config.toml
arch = "unet"
model = "text-conditioned image diffusion model"
dataset = "dead-leaves pictures: piles of overlapping shapes"
train_examples = 72500
image_size = 32
horizontal_flip = false
conditioning = "text"
objective = "edm"
cond_dim = 128
tokenizer = "word"
vocab_size = 39
text_encoder_width = 320
text_encoder_layers = 6
text_encoder_norm = "layernorm"
text_encoder_norm_position = "pre"
text_encoder_activation = "gelu"
text_encoder_mlp_ratio = 4
text_encoder_head_dim = 16
text_encoder_fused_qkv = true
text_encoder_bias = "none"
text_encoder_qk_norm = false
text_encoder_parallel_block = false
text_encoder_inner_norm = false
text_encoder_positions = "learned"
cond_dropout = 0.1
norm = "layernorm"
activation = "silu"
widths = [64, 128, 128]
blocks_per_level = 1
scale_shift_norm = true
attention = true
upsampling = "transposed_conv"
init = "xavier_uniform"
residual_init = "none"
optimizer = "soap"
beta2 = 0.999
lr = 0.0018
beta1 = 0.95
shampoo_beta = 0.95
eps = 1e-08
precondition_frequency = 32
max_precond_dim = 1024
one_sided = false
adamw_lr_other_params = 0.0025
grad_clip = 0.5
steps = 14300
batch_size = 64
epochs = 12.6
lr_schedule = "cosine"
final_lr_fraction = 0
warmup_steps = 420
weight_decay = 0.0
adamw_weight_decay_other_params = 0
Rows from block 2 of the text encoder of a small text-conditioned image diffusion model, named by matrix and row number. Rows with one number belong to one neuron. Each number is 128 + 24 x the weight over its row's rms, rounded and kept within 0 to 255. All counts start at 0. Numbers have three digits each. After the name is the row's rms in percent of the matrix's.
Before each neuron's rows are labels from the 100 texts, of 14976, where the neuron reaches its highest value: "fires on" is the input token at the peak. Only what is clearly more common there than usual is listed. The data: dead-leaves pictures: piles of overlapping shapes. In brackets: how many of the 100, against the usual share in percent.
# fc1: MLP up (text_encoder.blocks.2.mlp.fc1.weight, 1280x320), inputs 0-79
# fc2: MLP down (text_encoder.blocks.2.mlp.fc2.weight, 320x1280, transposed), outputs 0-79

fires on: "shapes" (100 vs 9.4)
fc1.624 084:146108152117130100128136123134149096148097136121108146171120153149158131126168159135096119172103120123146119159166141091144142130095131164108095126160145128125122158090149098134165158156142139158154149147102093149095126151085137123117103165
fc2.624 075:169120162151122152118092095097168118126145159121163113106149123135129125122091142153152159169143099147076140171138138170099162172129124095082154167115143109099162096146118144149085088161130124105123083094109113111135144143142156141137080094

fires on: "cool" (100 vs 1.4)
fc1.373 081:108125115112146110146153115144147092139090121112169148118113148111150092103127158144105157164138137117132151118120108118115105106093162097113139110142125149144133154155138097166158102136134164147139116107103111150148170152067107149148109134
fc2.373 085:070115158153108154124147099148132177138167132160138122110144126103104119109124152129089136055149171114157152120125085137177162159146127118113097138130131137159110141156124122163146142141145097147097108160159111150145159121150150129119092106

fires on: "<end>" (100 vs 9.4)
fc1.597 082:144136139139141127161145160110158098100150094149140110174103155159137152116127158129135112110110147119126119111110125120137153115159107123142110123129113125119117120125144152105164148144168164074140139162099147149138146154098147114163166146
fc2.597 098:158125113145102113116101116177110092146148113102122141105126123128152126098137131126109102179122096153085106173139143113104107148141118072130142165083139110088127133111157116099123127133165145115125110113177122123108103130117123127111133112

fires on: "circle" (66 vs 0.5); "hexagon" (34 vs 0.5)
fc1.423 120:159127143134135127113129151131138153134122124143117130159122098102087091130132106079098142094146150158139135108114156138107125141115171112121164131135092068164128080117123138117137108136123098124169136112105099148099148139109141109131137127
fc2.423 116:149164144146119126143130131102144114108108080138155111153141107135129117179103092097124099176134158114108080118080107163150103126151111112093144124105130106125144152173123111133137138137145154153104099100108075100186158154126130168119118159

fires on: "gear" (74 vs 0.5); "frame" (26 vs 0.4)
fc1.307 098:100139129098094140139089151157099115167111101099123134109122107129151155105139164131120140116132115120105110114155163113139107137091101137171114131116108120154133158162144105136140123122122170083107125093147165165169122151132152133123092084
fc2.307 082:089116147134168131105152117102121157144131143129155157147141147149094101089132129152132129111082161112169128112122122184117153142160176188156090109161154130113146133121117114106109144116133087157152115140079156158146127131151090134142118153

fires on: "ellipse" (72 vs 0.5); "rhombus" (28 vs 0.5)
fc1.575 095:132137150164116140105098117103132120135158106123114144091103104111151161129164109144106108118098126145146145143114129093135159140108151163151113121131141138167140107147161121142114095083139099084121114182170112157121153147115146095132168094
fc2.575 082:110127125133121085151123144166125113155135110093132132109123131169098093163143122107123119135118133154130135140149127137091130149132072078115175144126108147112104101108163145127182122141139129152133126113126145119156164128093136112103162126

fires on: "large" (100 vs 3.1)
fc1.4 092:115142094119082116116150170099149108154159102122156111085153119141100128149139150163131099165145106086147081105089142107121139135159113156108093125127133126142142152152142147114097129117110155098142136099149132157142138158105118131121101121
fc2.4 096:148104136113116153155125172107088115100138188122090170133121137150103118120137125148106114097108142132084130123120106131107137077134160171134109125114163110163129135132150130112169157134127101123095115184121103129188103124180152190104093110

fires on: "large" (100 vs 3.1)
fc1.194 089:160143153179090140096118122086158132167137132157128102112130084151087134116169107088129111114141134105142169109160126167077120147145113132093127099132127137113115111069140148105172093112095155119176119104128095134121127152136089115130123113
fc2.194 093:154165151147093174128139122114155122137138061152128124168112159141126140142156126132101091170104156131118111142083117109163116143161095111122171139103150094112125117113141073122117131140171127105109085128140104134150146149107153140087106131

fires on: "warm" (100 vs 1.3)
fc1.242 082:110094121152154125170152140130132141180101101103153167134130106083081173134141135116172131112172134150115116095113137151146133116175158127159087148105092126116116129092152106099112131154121172130133132118096093137134129122115096083136131093
fc2.242 081:174136111106130153087173085144128130113145128124148104150126105099157093094115172151116159113131154102137100121101139096109120180107132115128185095100179156098120133084105103079113071175163144108140088142166118119121127104166131102082116153

fires on: "shapes" (100 vs 9.4)
fc1.592 094:147183150109134114168120092149125082152134114188157158130090125108122088135108138126104093095150101125143150132149152088109115136153136130091108176129165174120141125139144129119088126134121161129125104108099121184112121114090130111162115139
fc2.592 091:120123133143119137157096115109152148156150109114137166139128098109134150109111116135108158122118130114108118105168088157146163130166157156117096121142139136097167144153104124132114113141146096139125087166092156114102128093155156118112085114

fires on: "warm" (70 vs 1.3); "in" (30 vs 9.4)
fc1.485 126:108115107174140102110081146169105096101120095108116137110152092105092108158075151125152164168105141118150114107117123133143098154135113145163157117150119096169123107110130170138107103161142190115119147149136145127138110098123136135128128147
fc2.485 131:102135117104145093115121123177143117116125123120152144090090125116091128087107117142104133143118121114144132164122171126167149149131123149145117142135096124149133087123134101145127079154119163106126156123156123108149125110138093104115139148

fires on: "pile" (100 vs 9.4)
fc1.387 085:123163174163086129138128148117114131128085131149110094107123151129113158109106085108171165111168147124110157150092142164114119122077101144119163104096153127101079094166149144108099157130142085096107126140128126145125154170133111104099109127
fc2.387 085:143153109116175148110120188077104147104145139149120114156138114090114138142158092154120096106150139145139093132136105136135102111114163160140096130150151105133108108175156145151145171088097132167150144138085122146170148150168116132137126134

fires on: "pastel" (100 vs 1.4)
fc1.149 086:148167118125160110156086130132128168101146142158089159134087164128114120144093129118153130117122125161156132167142113119159162089087125139121124172098147142097155110116122086140143156152153122135129087097160138134157096170115163085176131156
fc2.149 077:099159147171092090101130150121137124112153155112139177108154124157082084134086097130120127112164101150103119120106130175145173139161116100139116099086136124093127128127112108102152150131160120180107107091086186150106129151136144153152105130

fires on: "warm" (100 vs 1.3)
fc1.763 087:150135161108107114108109078115106106122112163103134130112132097108160101099139132111137158131146092098103108130122090136159138115090097111170123119112158168113108153164144147155117086134175164138139147159154128132140139143113151112143117105
fc2.763 105:143134141149129160138130138174131115121148079117153110101133132167108113104138184096103126185124117108065165167095170115141139142111091070120175154081139113123125156087096077150160097129151145108134136116170116099101109106119114115132124120

fires on: "of" (100 vs 9.4)
fc1.447 091:170122118127160144103163133143140142127145081124100112158148134108102133159155121122094081163121109098148143169141155156099109137076125104108096117148152171092078122179098158102106132158138104120173145148144141112132117146133149144167123145
fc2.447 082:099112102152139115122137114133187126123118138094136171159098130156115120155132132154146162146142104154169117087103114148123113128150130128115142130162152145106099160120104140143110130151109106122135113137165103099119100166146099102127108150

fires on: "cool" (100 vs 1.4)
fc1.276 093:109095130060127178119107123140095114126128128148133150092124152075159132122160151145156156141130113110082109129135140138094081111157135117155132093089119132172093144134162103152145140158096145088149120090084128153100160100081142130116125139
fc2.276 107:087105135176107169132120122143142098123143082109130141142139130138157113097105144125107163127079118117085152188150095093156139134101081062140135161086150093131112164137122120143096106132147129165147086139159116122143123116126144100132124138

fires on: "large" (100 vs 3.1)
fc1.363 105:146137144158153124098140121134088153101096130127145110131124102132113119107097148077134089122099107124155128148149179120105153099144140108120134098145123134164114109141132096126161124119145131120101112175105145113143111154127128063125128154
fc2.363 092:165128141138111117122109078123137108083132109137156104119107123106150122138136165099139089146109131121092102180107114069100112138109124159114139101080159150153137121081129139122164148140106123129155081096127085123142123118115124127138097130

fires on: "ellipse" (39 vs 0.5); "rhombus" (35 vs 0.5); "semicircle" (26 vs 0.5)
fc1.222 091:132136146158122108085121089101125119111138087149109113108120159171110137081113117123160113170122118160114095133118140113127142170178136140142114102121142162115098086108108146104154151125172133117135115128101088159149133120125145080110121139
fc2.222 076:095183153122145132099151106131125179166169159132134098149119137141152139141107161149107104081140138136108113111147108116108111105163101165139104100107164167139130111142163153126146111108136129108147169121097149152136156094138151122142137134

fires on: "colours" (100 vs 9.4)
fc1.33 095:088103154159127135113105142128125130153131107162179084153085137130142138157126092151099086116144142146115124092151105135145102130114162137124106138132135131119137149072135111137145158116172146053138159141114126150167098145090128117091138082
fc2.33 097:114145113082127134111120111119160172131104177155148111102106124106143138109156152142139122087149134085130141088123153129126155143123104122141144165151091130162094122086158146115119098143144134116154121147168165120130090148103066111112138160

fires on: "large" (100 vs 3.1)
fc1.478 087:109151172150129146130120142153083126116113135118160145159119096112152105096104160095109088137146056096144150142185166103163160138175170135109089113154140133185123161145130122092159092137110126085102144136140098179108106143101156081125140109
fc2.478 095:150111135118112117136135069168120090098148094157103112128116150121170110130146133088107128141157142142100134182094140087101116162155120069149148131075151145146121117096154077127103117163151160132132111097150103090110109164114130078114096097

fires on: "<end>" (100 vs 9.4)
fc1.82 090:127115143145117153174118117130116107169119095096112120124123103140112124170150119159160131173115149096117117081142143097145145121129102145166078100111115128129096136152171113143139096105093094141127123151106161167120175156132148100136155129
fc2.82 101:101128129150154155155121144118104133135134159123141122130154128102136143118135084139160115102144148119151117126100120182121144103103155186134100122169161109178103106164126143131083157103129098145157150151107161165126117115162142158148136163

fires on: "triangle" (39 vs 0.5); "pile" (34 vs 9.4); "large" (27 vs 3.1)
fc1.705 096:142127112131102163147146146089086117123175135176137137125108111105121168087168096147146101107078123088108121170102121115133109128131119144109103146108101147120124156185162126167136170133117110104100145153151162145162119097135103101148087085
fc2.705 103:139119098137139140119133161096093141120140170138114162134104122113084110115147124127122115095128158136159143096131139174155148111147168152163109153171145128131099095176152132155153145087136083129093163142087146167154167154141115184134147107

fires on: "shapes" (100 vs 9.4)
fc1.328 088:079126136122136129152148103109097136153156133149161128149096117127124146120133121117170138137145112101138104084138134149120127107162143115077128164144148149103143143106143118102150088111109114131113150114078119126154113141163093182129109103
fc2.328 081:091162116105143079166117158139109121087113138133110157099146122090127109153096140155074137147137125108166108123136141117129150155109104166135148121155151130124124149118085108113166085146121118129124158125134093108169137130151145179139116129

fires on: "colours" (100 vs 9.4)
fc1.340 091:116123167111161130124087131124147098144141136151134099155119115109150126093175148154111096128165102152120113129130138183128148151163151114093096158141097109169115133157178131113167135099142108128142112112138113152123150162074158088140148155
fc2.340 099:166143115157106108102119108126129087124162083159119132151120129130131106137157174103111114155159130120110139167104115092126095174150119069114158130081101131118151148090147111097102127148118162124111116117144096099104097160070101118149133134

fires on: "shapes" (100 vs 9.4)
fc1.139 089:154133119108150192163085092149114115113123100177145130130134167161118142126170137131137111102093150145131109146129120143103151114157085167118146104159106161116142111111166109125152125153111154133114145091101112126158151168132128142153119079
fc2.139 078:095142107150142131123182095126136169159153145104144141131125119111100139111110155113142167109114133093118152155132081124160081106155139167157090099160133150139110117151100115123100159144136101158090147163109104119108160134105097126148138168

fires on: "small" (100 vs 3.1)
fc1.196 100:126145118117107143119140156137112141137082097076106154129149104096149095109166124125136107166147105142130128138115081189122104168096135142101144116123121110115124121110133142140133149108116180104148155130125134149118141149150106105126120125
fc2.196 088:111118145150143101154137168126107142170109156150142119111135127124117123090121127163170118077122113116154166140103120107150118085160125146132121124126171103177151115126110173121093154104119101129163112112101119148122100138159149155092108154

fires on: "gear" (35 vs 0.5)
fc1.25 088:094100120105168112171133111113099095124093145104146119126111137127132162149132167151100095148116108110134094095111090116165160089150127081140126153104116161085137126149172161135083153149109118117110114133114104162120147117069130140154097148
fc2.25 089:143127138078124090120121125092146174166141136119159142150108111145119147100121100153107165114097156107128126082164120147097127122128149189129124120183151132125138140174153149155118159101118095089098101152121161156141131135153122152140153143

fires on: "ellipse" (100 vs 0.5)
fc1.88 088:114137129150104136112136164110135120125146065139125136152099097077108165149142128092094093137138111142145115121142105124121098102117103133121130127106097127156133108149126100176152146134156141118122099122090154115131145104142113145138129120
fc2.88 087:077150121136138106164128131075097146122142152166128104172097130091103117140134088127155162111133115091130134078155115176139135071166132092126102092160143114141128142141095133129144174141081112145074129144106152119132116126113180151131116141

fires on: "a" (42 vs 9.4)
fc1.238 098:086101147114172177111119155125100092131099107099089136151128091164172144101116162167114175102130162121153117125100096157156090151153130111110106166110127129116131121163102160170119104108143104140171121153116153137112108112132171132127140158
fc2.238 106:116112133116167095143149128098136135146131143110145133144162133139109117099123116120131110083105146123189140115124112155144126070140171165161099099148164151130107139166120163151104138118122090129130157163096128172105150119168125137113124126

fires on: "circle" (52 vs 0.5); "hexagon" (33 vs 0.5); "pentagon" (15 vs 0.5)
fc1.678 147:131126124110119124165149129120122122116105125124153131111128129075138076140127129097127105166148165164121110122152143153116138153109168112129147149135156146189104085106126138115140127165097113102143133127108129098140156146140157143130142091
fc2.678 126:126162166149113186116141136092134154132120091138118084173108116101146122159121087112135081131118153107112123131080118144099120112119093165110178120103110085113143127155123125122166114169120107131089125146103101108155176119111156137103098147

fires on: "<end>" (100 vs 9.4)
fc1.408 100:156139135157148116125101107146137149107150113165108103124103110108095140100121132170132126086145129135116185131096111116118089096096148134149136159077171113084119121135117113101095123114099075175151101089141141097142146154119146112138130158
fc2.408 100:107147131135132126171128177148105135132127148095119165172160119135096107101094097126123097127135126134173112085155159177132150092127138166144114101139096129123106155168156132138138170091100098140128113143084163160114137126132160134140157131

fires on: "bar" (100 vs 0.5)
fc1.609 090:104152135145095154137131133130171119162166154107116138082122136150131111120122139129158150103151140142147137110171146163134143157128096065151088105120090120115116109112146129113147127135119113108098100121137152167130109156090150134193142152
fc2.609 092:116122107149092155134117150120153088145135081093132149103134102154139118154135131122129113171107115123107120164155123065109135141107133077138179129087124154085103134094097073148148122118135150158139139104150104101146130177129132146136136148

fires on: "in" (100 vs 9.4)
fc1.455 078:101118094127134115119092140100100153128130142094092092133135160147100135127134166110096156137110172160117133122093091131134153151123136121128150101125120149126158138156121112128110150103127102139162144108109149141170114164127181118123120098
fc2.455 079:100114108150131110143155136154101146130161102128116146141133143106089131087119135165130103063113130147179092142132116140100099080160162157161124091109110155120110097118161115133121179111138102106104119103099164113127116112173121152124101118

fires on: "colours" (100 vs 9.4)
fc1.274 128:145133123128168164153118131123120144147135110148113135110108134130153110143124140088074127134131151104173135163099148169118134143102177136134155103130165150180127080118139108183125137078098150095119124125155091113146149144119140101112134108
fc2.274 132:114138108101171110095094161108093130133114149131156158100132139122106116151127110155132157118121121130196158119135110200141164130106149156124109114179120141163106117145096161147138141081127062147169133165107146161106122150166125147139168122

fires on: "warm" (100 vs 1.3)
fc1.722 081:096114133129093154122106086151147113150118146145114128145107085150141122130164150142158150130114125105136119171106074121166125156119109140153077137114160136105141112098128117099139134086179151097119115154154110146114123111119158141171095142
fc2.722 070:145127145145110159150118149171141152150146146097148160115146156129134124098130123082150155116100160108084109154098157107103111129137136143116160163128123089149113153156125098097149145174174098136136104103169159097128100085131149094105133144

fires on: "heart" (76 vs 0.5); "pentagon" (24 vs 0.5)
fc1.611 112:150125118161122154151109149088144170138125132152158125185127132116128142122172108135133145147126134108125158132134138117160136133147130121129162120116150118139079110119161077108146093093104167113139133112100087132156162108125111123112117127
fc2.611 100:162120113116144105121119082158142093139128115112156113105163151181112145108085156128136117135096129103082136157135112113100081164110103117154158185106101154107104143103115118151127090133157134114147078083162096082116076140091146154139168138

fires on: "cool" (59 vs 1.4); "vivid" (41 vs 1.3)
fc1.445 125:134131131096140157081160133111169161086081151111148164109109139069100169134140172139117143084115136144124173124150122105105095121155110083104108104105127164147139166117116122145098148145145114113104104152111068111142110127146127086115110113
fc2.445 137:110083129162132170115150130129130122106128131144142164145102117111137117156135172157134154078103151144092111114134086122144115116139160150178113096151171147115146174120096118122087101125122112132139127149130075089148132105130135101090161169

fires on: "pastel" (100 vs 1.4)
fc1.481 094:138144136133143095154111076084132175123123095140110086106129084113146100146124094144099121115138139111133190114154146125091139155099128119126105128105149154148126092112137143098102100168129147127123108110101119154149142114139150107163112111
fc2.481 121:102156152143146082114084097138155110138142132164131129169112116129139116091108126117144137124158072099136137091124131150151153159119098105121119129124105129112136138119106155117138149167110147178119135089134173136141132122145145114152145175

fires on: "<end>" (100 vs 9.4)
fc1.542 093:110128090160097142136115148152173121123143143120154163118111146146112121141093101122119116099140102155156101142070116153134170097114129151118141110139146169156129121119118151126132105161139129077107136122088113108134146088137153093145106074
fc2.542 092:157131146094166179169136144140089108140130098082145087127163136126171081152119179119141155129143161134122154158127125148093096137144107088147155125109163164131087113137101166117130127118084114166128129146112136159136137189135110107128107146

fires on: "ellipse" (63 vs 0.5); "bar" (37 vs 0.5)
fc1.179 106:128160150118111101121146100147182100151147175128082111082129151104112122125145159126152129124138128113124071117113100144098121132104135104162135096123096122108094088149152072145161142081105122157138165135106140163147106172129126136157133118
fc2.179 111:140177114106097144164139132151119123113116113105165168111099156163138088122134114116125074153099130171127123103154129119120127106111131071120178165094096158099115090104116097133164130145159101152084115125124119085128138132092173138156147110

fires on: "colours" (100 vs 9.4)
fc1.70 106:138090098172147067125156133119070084162116130116106130094098159130102150148133145105112089136120112116156154153142141136140141137114118122128145140118122120128139116169099125098114155154102119077141142143125134137149128160175070125126147129
fc2.70 107:154109114123127082108178110143112124122122115106096171126150162149124115133099158104143169155161131166123137187123128108110160161089109145087148140141108140126107141149110101119121125114173156154172085099115133130118096169114123077117153099

fires on: "large" (100 vs 3.1)
fc1.743 139:176144149132183136101127082153101128112106112161129134158137107143125128129119100105120114090150121161106121112166159096105156122124129122122109085112081100166130118101150105122162131148124158129093119126119120141142127118129148068133148098
fc2.743 139:183161172090103116102153109136120122115112133148147148132118127109119120147133126069109115129120105144087111151137160055163159159132116115131116103095108095163145113119130120118134115153174141094124101148121112110093132120159156111112142128

fires on: "pastel" (55 vs 1.4); "rhombus" (45 vs 0.5)
fc1.201 103:127140140172118090153092132134141151138158112133131105106098114147088133154102137119168138129138107160128192118146106110125143139079144122145134162119115145123138073102134106102134133149149146133101123121141121126139098153123143144125126076
fc2.201 109:096140131167142098100107091112142137112142111142151118127127145114148115087125128094174143148157071108112117119148124133140133193153089099116143167093127158088126116099111141103152125152128151148112106085106136113109123101138139117146144160

fires on: "a" (100 vs 9.4)
fc1.665 091:149131128122117154160127130115140127128101125164119098119142099115084157132125150128110135152109118113114140131185159121158148144160143151141159180179118123161142093110166144081108153137098112099181128157095153164151124127158099146126133100
fc2.665 071:100111153120116148104121153155098107102133105127140146126120162131144103076134162139161121142084165123155123152097090167166117165124115122155129095169146142127104123161133151166157089157140127149121161161093111093099127114116125169113117152

fires on: "a" (100 vs 9.4)
fc1.613 083:116112126119115162133157092146097134119128116103125106105135094098097106129090149105165114160149130109116112109099108136135117151117163119178106101124115110132121126140145118083135093149112126119159164142159085110164114094123174133147131138
fc2.613 094:144111134142086142099120112136157114099105100135149142122106163134145093107104165138134137143146125098079100155121102080151136174120132061115185137133129113123146135100104118139138102158153130157110096105141141104143090122076142085121145120

fires on: "pile" (100 vs 9.4)
fc1.695 100:144095124088083159115090132151123138111163128134094074138113117106120170130128135141137159148127108173125134102134146146136122139130152135101126134128099134118078142133154117090092122106161124151117156114135167125123106115094130092144159149
fc2.695 091:173124107119138112114159081160152147143121083092130113125098120113143077166140137094156119154152139132117151174097121112107132174118119092138162098076160127141128129139139133105117095134125143103107099124176108074163109112120113102139141154

fires on: "circle" (67 vs 0.5); "hexagon" (33 vs 0.5)
fc1.521 097:117119108132092169131130106132092096139093104121164105144173107140129116107133145096129146160131143133167137102101126104142103099157149108108124164145135104154129133111155138153138125140099146096141135140125165140162152136096133073156112098
fc2.521 099:166112166154132150146101099113155099143165102099143095135137131108117085159115162095111121179135131117075114175132134082117104159102086097086172125103127106128109134143138095089126105131113143131129104087161096094128145137119154084112139142

fires on: "small" (100 vs 3.1)
fc1.369 093:094112119166119139123130113165101099096148113104105162100159101172151117120137148083104133144127111118124137107118078152148118135119162108095128163168158123134153145126133157115123103164158170054184104103144128129152102127121171093137084136
fc2.369 092:147148148122107170136113080144146113152149124156123122098172141153124102146150153133110100162164105142141146169122160134097141114117137071103136142085146103117143121083128107116125135138099120085138135095147153155134134171123147087175141102

fires on: "circle" (63 vs 0.5); "hexagon" (37 vs 0.5)
fc1.596 103:179143136102140150117136116195103145145081121136143141113159109135159133146066092076181125145142142115111185097177126132147106155095167131145133136130106113161117137139140134124137120122143118160095139137120108113098061145131138089138115100
fc2.596 102:130140152103131134127127166113112130084107139170133128154123127118130152102109135144161137143136097111138107141136090136128088144126079087132155135144144108095113117128100085131159138084156154081159099109082100156138126112174124152117092110

fires on: "small" (76 vs 3.1); "of" (24 vs 9.4)
fc1.435 095:093106137148163169134177129103094106130115130145122114161097151130151158120155103152149173152088080131118148115147090185157109102132106151138146118128161147113107079157157140101156148095106100136143121126099143147163148098119145102103133170
fc2.435 102:096126118148169114147121152082135147167139146144114160121148090137123098135128107170132131113121115111153106112105144156118116111109161143139069103141124153157106096159148167167117150105124073124137149165084161160137162114131152137109112143

fires on: "warm" (100 vs 1.3)
fc1.345 103:105130136137127173136153141133134081101127126107131155114143126111124163122123170128128135127093128139166136155103131094153160133108149139115108092136095100124125128108116123154122161120114108107159145143160098094131120121091109106145130162
fc2.345 090:142134131108101119107110106183108144168141114146106116124118116131102086142138178126124124140134162104107129157133177100141143147144128088156162095110149113113119109092114146115135136167162145108126096111164100112105139104145112118163140126

fires on: "bar" (100 vs 0.5)
fc1.708 085:125116132163122084153135167115109148111168095151129136151124137122117166127131148119085106108108096160106147154162155154116138109110147098108095134124095125136101152144116134156087142121140115085149119131097142147087102155112085128172113128
fc2.708 085:138166095147133113127146114097160127155055152129166136164173116129164143140151128143179115131201136116175075132109137160135128124111125148134111111108162175113121131129125148118129090133134135107114146093111152156156109121141144111158153094

fires on: "of" (100 vs 9.4)
fc1.107 125:116125126146104082107171114098116116178134123115154097118145130081153097140144166163154162136104111138133123117095134158120154151141141118144151155162085152139105119198153090114152138124131127118099121117146094125114167153163133154154132113
fc2.107 118:151114141096111141130115143156161118166137128160131121103123159114157124156107142109109168170110128136096117157095136129150160215130141099177173140099106164101124126123104109119133109135145120111096091160168091106152078144148117127153136122

fires on: "large" (100 vs 3.1)
fc1.444 115:143132117135154131101083129126091104127135100151124155160119133173114145146105136090143086095107134144113129142149144144099144157107122129104140110127135100177127129113135103123143127145116160115127104123117110153128121124106116082165151113
fc2.444 104:167128163104092135128132104130139101095123086130152148109096141151131095144152138094109122157132086119074112178157156068148127141140074112129117126088155127160138104119114080100093108164175158104163104120157115122124118152144172111145133120

fires on: "large" (100 vs 3.1)
fc1.334 089:154175179159125163093155102155103112123144117160125161112158086170125106122128159084133084126125106154135123145138113086144131151127111107150144113136128096128142099103140109146142113171141154113135105118155128155117157157097123109091114124
fc2.334 098:186123171149135158103141073161130111123137119104109093115104163149155122152134142095133117160118139111110148153125147082148126140129139088099131098120137101119168124128148095120119084146169129130142107138138105112109121128124141067144125152

fires on: "warm" (100 vs 1.3)
fc1.465 111:135115149178121141147147150116150107157132112109149130120143081109106139162103164128103186131157116102082127089121137160133158112140086107174078089149130125143128092087163163159102128141147179062167169164150096152130154109103185100112085136
fc2.465 119:104109126078130138137130199135124130132125138117161109096115115105094122074123129133137113101112132120136143154140123136125161135115097121153143086131137089125142101119101121148082080142116147118128172171160132152133118085173090088121122146

fires on: "<end>" (100 vs 9.4)
fc1.341 083:098133114092123096158099128078108135133141114109130133163180122115118152099111103116138087091131115096097152128110096155115110172178142109099146089152153160133163128096134082089147146133132153136114178114122101173130101155066152099144133127
fc2.341 087:101156100104133105152109132094155159111131122167109132121113118099088152110099121150145124100127133133129118098155136131125153084101151133164129130129123129181120120119118166119123124106102143108158159122136136165146145117137111177108114113

fires on: "gear" (62 vs 0.5); "shapes" (38 vs 9.4)
fc1.528 091:137104098143135119133111108119148151120107113138173143102162177112148128097132129139130148103116170160091134087127111178159152111134148138127098159154135168106114092110167136132096115104140083132095147115089156149126144138086111161153127144
fc2.528 086:120130131088161133166109126088101158160145169158143142140126098146144105125123090152147131078150115109158086091159113139107126099158116187161084108151135103159144120134162138107143125122107127110130123158079119150094143152123152148172126133

fires on: "small" (100 vs 3.1)
fc1.177 150:176127126113078142088101143155127105155154132132142133136165116099153155114158169109132168157120155142105092135113097143167143141121132140100154184123170124128155123137115169155148135080160150126122154084127126152095164143175151123149104138
fc2.177 141:111136141157112129153124121129089147166146090109106144114158173103174128105124160133139152180125114155093104132128155079118130135145108097111195126116128115114165110136137176102138150078137155148114111072109095131095145161129152108108086106

fires on: "warm" (100 vs 1.3)
fc1.742 161:123094105157094141146099140155124097127130093106153087118149082112105130131104166136121156116142102130149121091126118147124141100126098130160125099141132112112124106086143174132126113138139221080156170142157131150111129075123140111126112119
fc2.742 143:117135135108128115115114185167118126161142116127158091098119130142081117098117128125134120123143152137096134167138141131156170127121090158135108124120109099126125107135129122148089081162148141112115177137153117140137121063188123107088149148

fires on: "circle" (100 vs 0.5)
fc1.636 107:120150162107114145132099097184123140127171118149156095137161073136156126142122115120098140110138120133120139132119132117123111142102152082102119104100137077116144125104150098087092132094093106160105109146083137127134088099146119126159114083
fc2.636 114:155134157120117134147176138118109130131127071134152112110135155160156118127086092160137110158124095118124130124134088160133098161124061068115151120117180127157147148137115134123169114140168155133136113131131102133155131105133131159110092118

fires on: "of" (100 vs 9.4)
fc1.453 105:131146146159109118131127160118111110134148114145139152091125136105149139122111132136111135147131124148109139124104107163118124137101152107105130148148128161129115134136092125157135151131123148131113128148087169108129122124126088160141082121
fc2.453 104:147123147113164123093106073136139148114132164106149119081094129112130118128130177099167112138147148114105093141117105120123140131138143062156186160111091145120091101107106116115151101135175143122103141113136106136105132141148104102119148129

fires on: "ellipse" (74 vs 0.5); "pastel" (26 vs 1.4)
fc1.205 074:120118102171104130094155138171145130102130128180141107146174142126118103107137104139156125125112162110150083145140136096147153129112153141146105098126173135129093140176101147116142163107138101151169109115127079134097117098120104094110099097
fc2.205 073:138178108124147142141129137141149136137093134123097101133096159127106138120106152147106127168113092106107152153117120113097123175145105111127152118128081124110107128111142126098102143140166157164094095138166169108163154151100137098124101160